config = dict(
    embed_dim=384,
    encoder_layers=12,
    text_encoder_activation='gelu',
    final_lr_fraction=0.01,
)
Rows from block 7 of the audio encoder of a small contrastive audio-text model, named by matrix and row number. Rows with one number within an expert belong to one neuron, the router's apart. Each number is 500 + 25 x the weight over its row's rms, rounded and kept within 0 to 999. All counts start at 0. Numbers have three digits each.
Before each expert's rows are labels from the 100 clips, of 14976, where the router gives the expert most weight on average: "top examples" is what is common among them. Only what is clearly more common there than usual is listed. The data: melodies that start on their tonic, played by one synthesised instrument.
# router: router (encoder.blocks.7.mlp.router.weight, 8x256), inputs 172-255
# gate: expert gate (encoder.blocks.7.mlp.gate, 8x256x256), inputs 172-255
# up: expert up (encoder.blocks.7.mlp.up, 8x256x256), inputs 172-255
# down: expert down (encoder.blocks.7.mlp.down, 8x256x256, transposed), outputs 172-255

# expert 4
top examples: the note E; the note B; the note F#; tonic: E
router.4:453549490483514499515456469501478527485516519488499529446493505502532445491479514539488471507473499507474512512510486457493470499504485484547515513478493460532490455495518527494513520478527517492489538515535450507460532462492519459521445510478552511520
gate.0:516480473506481489520485535519491526508526437495524516488544499473484509492500481509521510518513491450554503553458464514519486523517540485460517495560511487489522491447513527487522508502495449463493528478488502522468496504510485482483494471484522487536
up.0:507480504494517526497522520493497509483523511492508467432489501512507511520539478495511532501463474505456516476524455480523506513456540540486533496512501441460492513488470488505515519516541515452493492522485533528514558509506507496544507526503496466481
down.0:495491485494516489488513477489450512492495481565527518493484473509531478491497497534506475462503540513481508463497532510521490523516490511545483533507500522458545523475547482507511501522481484504481521477494512479482492493514525514494477470515441505497
gate.1:507482519491491485446530525481518475489520539506470500504478510514459520497511470489510519500562500506487464549525550525497486481508480493506514497495480500504461471489513478478501519520494511532498476532517494530522510507473473498503450504527486447538
up.1:473514454486535532489505482488512519462477564479552530508494518509476477497523469504508462508480528540514486497476504558484479518481474517507479489483499481473533502455542493467493513528493504474480536533510490487521494523513453474517502542500527548515
down.1:515516488473510445478535534444505500504487511518518474484501491484511514518544496520504526494500495508508474481517502501514533474469537475540532514428493538494518536466521524496503520505477508475489443471484502456542487526483497513490543525518524465504
gate.2:548478485524544462514489536490481493463493492519447478490483494520522525495508514487499539485521511488480501475553490499476440514483486478447537503496513511501489511526491560544492479504478468487461522504480511499490563463477493539493501469507478475537
up.2:486487506508490455495512467462487486540523535499475451528500473512519459455497495479488522524507490468461503468552514493469489494511485497488465509528468522497539490494484510489509508540524507502494471508480511541509449522492425492466513501501499528540
down.2:560525462512523520503503459523538507509530475522529469483486503516518515530492486503487481529496501516476506530487466506499520498518485515469533499499517498510475507492488488450543503473463478500474490516490510522497531483522535525540474504491504477513
gate.3:488459518506533469498503519554468520496513506476473496497483541510449474452469506492489507509526475476428473508477474462482514492514561488478524504510505492515547488528469497547514476506469503509475481486462538511499501493501485516503507512460447514506
up.3:480436483510464555487521529448487482510474512524506540518531475510487515485507519515535524506522477511513477474480539484548497529488521475525519488541516499519498499467434458459510507492535475524465540477474506470500485460520457496483484522489504501509
down.3:528477502493461503518528526491506463471474522510529506491498476510451503449543508478537445508522485502486454503544487472493474491506469531521495497540449514512515523499487492459446537502511488487494470525509477470469513506519508513501489533462536463515
gate.4:477490502512485481517497487544518477534517488533501476483552479476547519454524452433523485493433489480512534513510480510516515467483478516523506518497490467531533476497535514522466481558483503561504517507513511487518478518483513480463494491491540484544
up.4:524546479502485495525490557539464500494486499518519492483483504488488524441491560483497491495478497515503504501474508485535474498497493515517478514472481503521526539491550480515520444502469532487500464515516464524513534536512486524502533450483469499494
down.4:484517523470506493510503504526469473483477538506498462498503484494434464499483482461534500480502466526523489500489480437468508476479479475478512468484492465505467494512445464476517528498488503498534467483517470491543544477528471497503462495447495563498

# expert 0
top examples: the note G; the note C; tonic: C; blues
router.0:483477485504532508493521540507530517532477470519490526523476486518525511508534469518542488500514512492516459515506508505499502515515516544499509516530513491497482503487495520515484495511488540471536483514486500487514492501483474528508554513506482510509
gate.0:495513521517472534540500447488527507494530543522524493481431488489483492492506513504503499514517467515503474501508491537513461505487503485541469506497538555506533481515476464477521526516512513453541509543528452454507502530448501560514503498511500524494
up.0:492500514487494481451482486503484556476499479502523476500500499507449519497512504502519514487521506485482490527476421490530499470523514453510482475490500465501479469462494492464476497530473494492491532539419502564511505544492497509503476479480495481454
down.0:496528495529480493485518498474509502522482531488504506472541489488489530488461520516478508529501538452492518512534537530458475531547519441518473455506507492474471519493525518552527486477487511476536478542508515520444547523520480478531487496495484495465
gate.1:510517513484499533490516503521457482506481500524521502489459505469531480488480486551535506481514500500490504522571523539479456469498459458517505519514488473554500473505452556515454521454517467504487503516477470490569446488518506494524493494542505475510
up.1:480507544507540486530487465509475489499490504492505444520511514512490515540531524497523512476487554492496526526491491487484472505522545477512531484508486478475487540482504479509517522450544483493515528543520477537517495492522504492545449457481490482545
down.1:497477499507486513500520550472501497532494515446482434482495545492506506486544513516533512544513528493515521523517513502498489509457520472457531460526467537518512512507502478479509497532483494502506479525492516518500510483513502500486545506550512515467
gate.2:524490498515511465481494460499503496479495541485517509546526486494503523503538506517555465535498477526522488481505513471480535499482510517503488513504480510495535537522503463470450469508475462540544535486534492482494506529493455483492511516480501446492
up.2:493527528486519504474505508512517485492504507497505525497533489509523525508530480521463513538482480477522506489487531544485506536512545502482451534473493490486534476483493505430523482460468463513459514521538509516427492528510526460502503537481506509479
down.2:515481502525507490530483517447503503508520493522479439475511494526448469535491549531535522519523487531522473526495501519479475519510586493529551521512503480423501486479488468495487543517490519543510478491484493482503484484540482520534507500487504496517
gate.3:501526489513502535504466441479512501489504478504510471534478506502525511529493476536530545495494464453520541524475499470568492501508501561423492477514491475498482492502490567479515489499533479537482498465508473511488503473535490546536529524504485512488
up.3:468497446502543497518463513532469552460483566471521511525510499490459512489504490480521535522504532553484467480479539485479501453500519530462474492503474490514528499493525475534540482458482489502543477515510469502477503481449493516516491567515497504459
down.3:510510491517506440509506493510513516526524488489510550518490493502494510501505528528472467482463516472461509479564529505523500509538468490485527490507492508492506509489498517487507449557509498529487490490490446465545484494473533477503547529509504506457
gate.4:487479448515490480471498505495471521450496440536499445509471490522507464514539529514523490538492509516468493500527498509469476482498534464501507499441497559497541511520514488491489439451499511487491513521506454525516454495467521490503479499469511479492
up.4:534520532480476510497515493471520499484505543514483479498511511486478474481536478499525480495473529511506460454492521500484502468525529498502499486499530456544489482506547493539479475424486448497535466488489507514492488496494513468497456521506521498483
down.4:509512516511472496450487519502511483487497514441485548468480493477506511502460511525495483499502526545447500514509509523501512542493452535492488488514429523520505503483458479532523497495521492507510475532499472473506517567493517460497454492456525523527

# expert 5
top examples: the note A#; tonic: A#; major pentatonic
router.5:533494460441527494521526525517520473505526479475508521480543517512490489489501471537516494468527475514503490536480508520485543482517541490456468519516495538488435560464535536507529491481464507501480484520504487496501496516511513471516533501481482498492
gate.0:535506514477490523483539515552503480528469492512484516463476458520541496534521512487474486516489504470513520526493509464477519515546528487470522499512494507519497500491525503554575487525450464504524559506503488512497543520492492459505531491484494485516
up.0:495531526515479516510467507461525554525503507513517509532521505512470504518514510515540476482468510485465493520565503504528505506489508535546497519527523511503509536490490509498482509542530501515497483494503577497476489479488481500494467504469484482495
down.0:458496518522498515464435462456511456528534464490519514489530482507475499517500455499488495463508503525568491487476517508520529518517477518497568524502482522501447531474510526535469471521496474513495492509505481528491523457478433519469523487496501488473
gate.1:476469524498512521476493466497475503455502489501511486517520515493487512470493501530488484539501556506495495469506550472505481489503503480492475509496515471511545527519532483488517483538528484486450502508483532484533465498495513485456486534481506459525
up.1:471504526494453521520478474492487483524485498523433510513506500509508540493509522493482491490468490503507530519499477499499521499515472523507467547502504551505492514509515550546473501524449479478530524467434515487486514520482497481513527519508512453484
down.1:478541474490506505481545489495497508462486482489503493467490493493516520477481470496461476504472488493485526422510503489524479478467498467534474478500486537506475502475494529506489501463508451511514546496544532498509507457521482538503507524514471506548
gate.2:542508541484481477464471505485537506511527457552501487507479522520482477521475486494521495485507507503505462477497585462523497497520526487529477499481536453506486472492479519437487458472507475495509475524517482506477519506518518500529500498493484449528
up.2:468451491505499498500513558549502527500564497477492506490523517470488452515526476495460515489509490442481513481475508491494479503457496503516482531485516517519514512467506494496531506476507502512467567483503515545507490466493528492505517509456533525513
down.2:510485494462528490476556514514524508522456430504492501518539524525496479487496497515489529464502552542480443527489499479501494478502479460503521492515477539478514535548449557491470503493551502530485503475483520481484516451523484492519500485508547492482
gate.3:521501488503527494475498506474486475511516482518515543540478456518532509582494524498475452456499513479522475463530513536481480474494443490504477498509429497506485491542507529450501472517514513487451543487508489487492527526482463495524470482459461523486
up.3:492493517481487502524504477501482503495489517482489470473445520511437488466520510495483463504493480502485495469502466507516505472500495534445489524506445550518486545499484479519554528492494478504526471500504486503491537507507498491438482559530500534476
down.3:547493502429496503492518506533525500506508520481523459462511497526461477511561495455469461523493485483518451516481478513510546465542501474536566485500483475515470517551480508515462547447509518504490516472500459508495518499500509449489525474503544484531
gate.4:527512485510548485504508507476506506455529512548488511486482484509493489526505441523448514452509470480463495511522547437528498500461526518526494493505481543472493489483494538521455524499543511491505505523536505492516555500512512487476462533500452534513
up.4:479525484508501509467456502485513503506505509523474476505515525542493506458509488476522488538482511515484497524515519460481513507521488460501506483519488509501514492480482482480540495484530516508538497494485450510498520479476481477481553483528488491521
down.4:491493477500467475552491505469488500465543495513480450500482507488532453539522526493501499492475489496440490483506540481491504464484476452491483530492476486502503501567484466499505531507507519448518484487540517550509549448531396487567515524523474451476

# expert 6
top examples: the note F; tonic: F; the note C
router.6:501482521533481512485506524478485506513478516500505499491494483503514451519479476502565540505500474480492515512476546487488486522461486530483484521499536522470476577530497533480502475504494511521542495512494518475519539479483482542502556531513538504493
gate.0:463475497533500500520499515504546550493534509507536526462513528502527521461523511515540516504484510497464496464470498511523484493453509499518483506484538536537544522478479500457503512506497481520493481506538467476504540515492492497458529492485506487472
up.0:513498496480503490475535502463534510488533534453519472479487483514494488497497525531506506485543507490511514540513512522467515524521466539528513504519493492527471492545555507517526520426509449444500471459470496526468465463481485467495473502493490524482
down.0:510513466501496470483504491434463525495513487505491470523482528509518518478482513517498508505521437479494492503506511507469510479508500491504480483503480517467493533547508482511486526506483526512492497464502546507495517523488459463447491453505518522492
gate.1:533504468529546514501517492493519516493530484531502478482427482477483516490470521466527502502476536497505536492508492461509500490508534510508490449502506458510511507510516519485505515474513477492454516490500499501500479483518537516479474552513559475522
up.1:509532512515482470516508472547508468515516505505584503489489554515467493519528478527498517501449470457531485495494489481536495469470519478499537473500520464456484480518537488524493496515501472495513495492475477504464457491490520532516518542478496550495
down.1:472483496462540514491492513495508520528487493461525521515486456443560522506480489481508436497479464536509493485499485495514514525481502473472527545506465541449497508479501518507519509446495527503494468515500525493484501514542546498477445560534513548493
gate.2:488495523517464492531499502520506528494509529523544495507483498459482521515501492531483531479501488526503463496519491507457484552490520499493459509448520475513526526443484522471521471535467458487490556525480528499492483478505472528500535514480525467489
up.2:509504490493549465504494548477554491479489475498497447517487457530517514516553465493529497487558505514516457515499525501504472495470524497479494472553556493536476477529536476476535515536489504490489529470525496489465517488518518528504439501539511486455
down.2:537484498501518482485495445513523488478480507525519489495498473479485514494551520476469488529520505494508478499513535513495539540434524513527535473514486500495528530531477505528489517502506451537529500491468501507513520480502541537548487518479527501514
gate.3:497503538545486457522525522536518516519449501467495549530513503487493534526489519511490486523503477541521466544515515526466519482519504499441521507484493505498461518453513497504469505502479465520502560525439486484532446497532522493486463510524478505443
up.3:501477516502498495465498449496512497507469516508461473471507477530488495508493524523485479519512499547518500484515531466483488493511485533492509527417486502556517509512506477511493470531472471506511507484571557495488484488496479495519509533497491509511
down.3:562486472541514476514509462504448519523507521500477527515527482528485491491540518472503499468481506479503472534559446492536470524475522537534545532478460505512476484557481513482479493498500548458468486511516488522446507519517510507565523492496482522490
gate.4:495515481481513506485515510498537492520536510492478503463469507509554494517504447521524480515533503469484535492519523474513527474500502495523462495494504538499477496496522504496489513503489491487468509442521434476476505500562518529521517472515471501478
up.4:498490488494537471522505524461455490477514524534495504506506512510529514502530514434512540479542466489491464442528511482513477531507467508494543471476467515473501504508519537502479500492482523515517503503479490496496517452550527516481428508464512460510
down.4:465488501499494522504467526473487473519533501477488493514487526543501485554519474480464503504499510471507475524514488550481533506499472458501471469480506494529463508494557525476484506525520484531506472499495535464502480443500487516478538572512478503538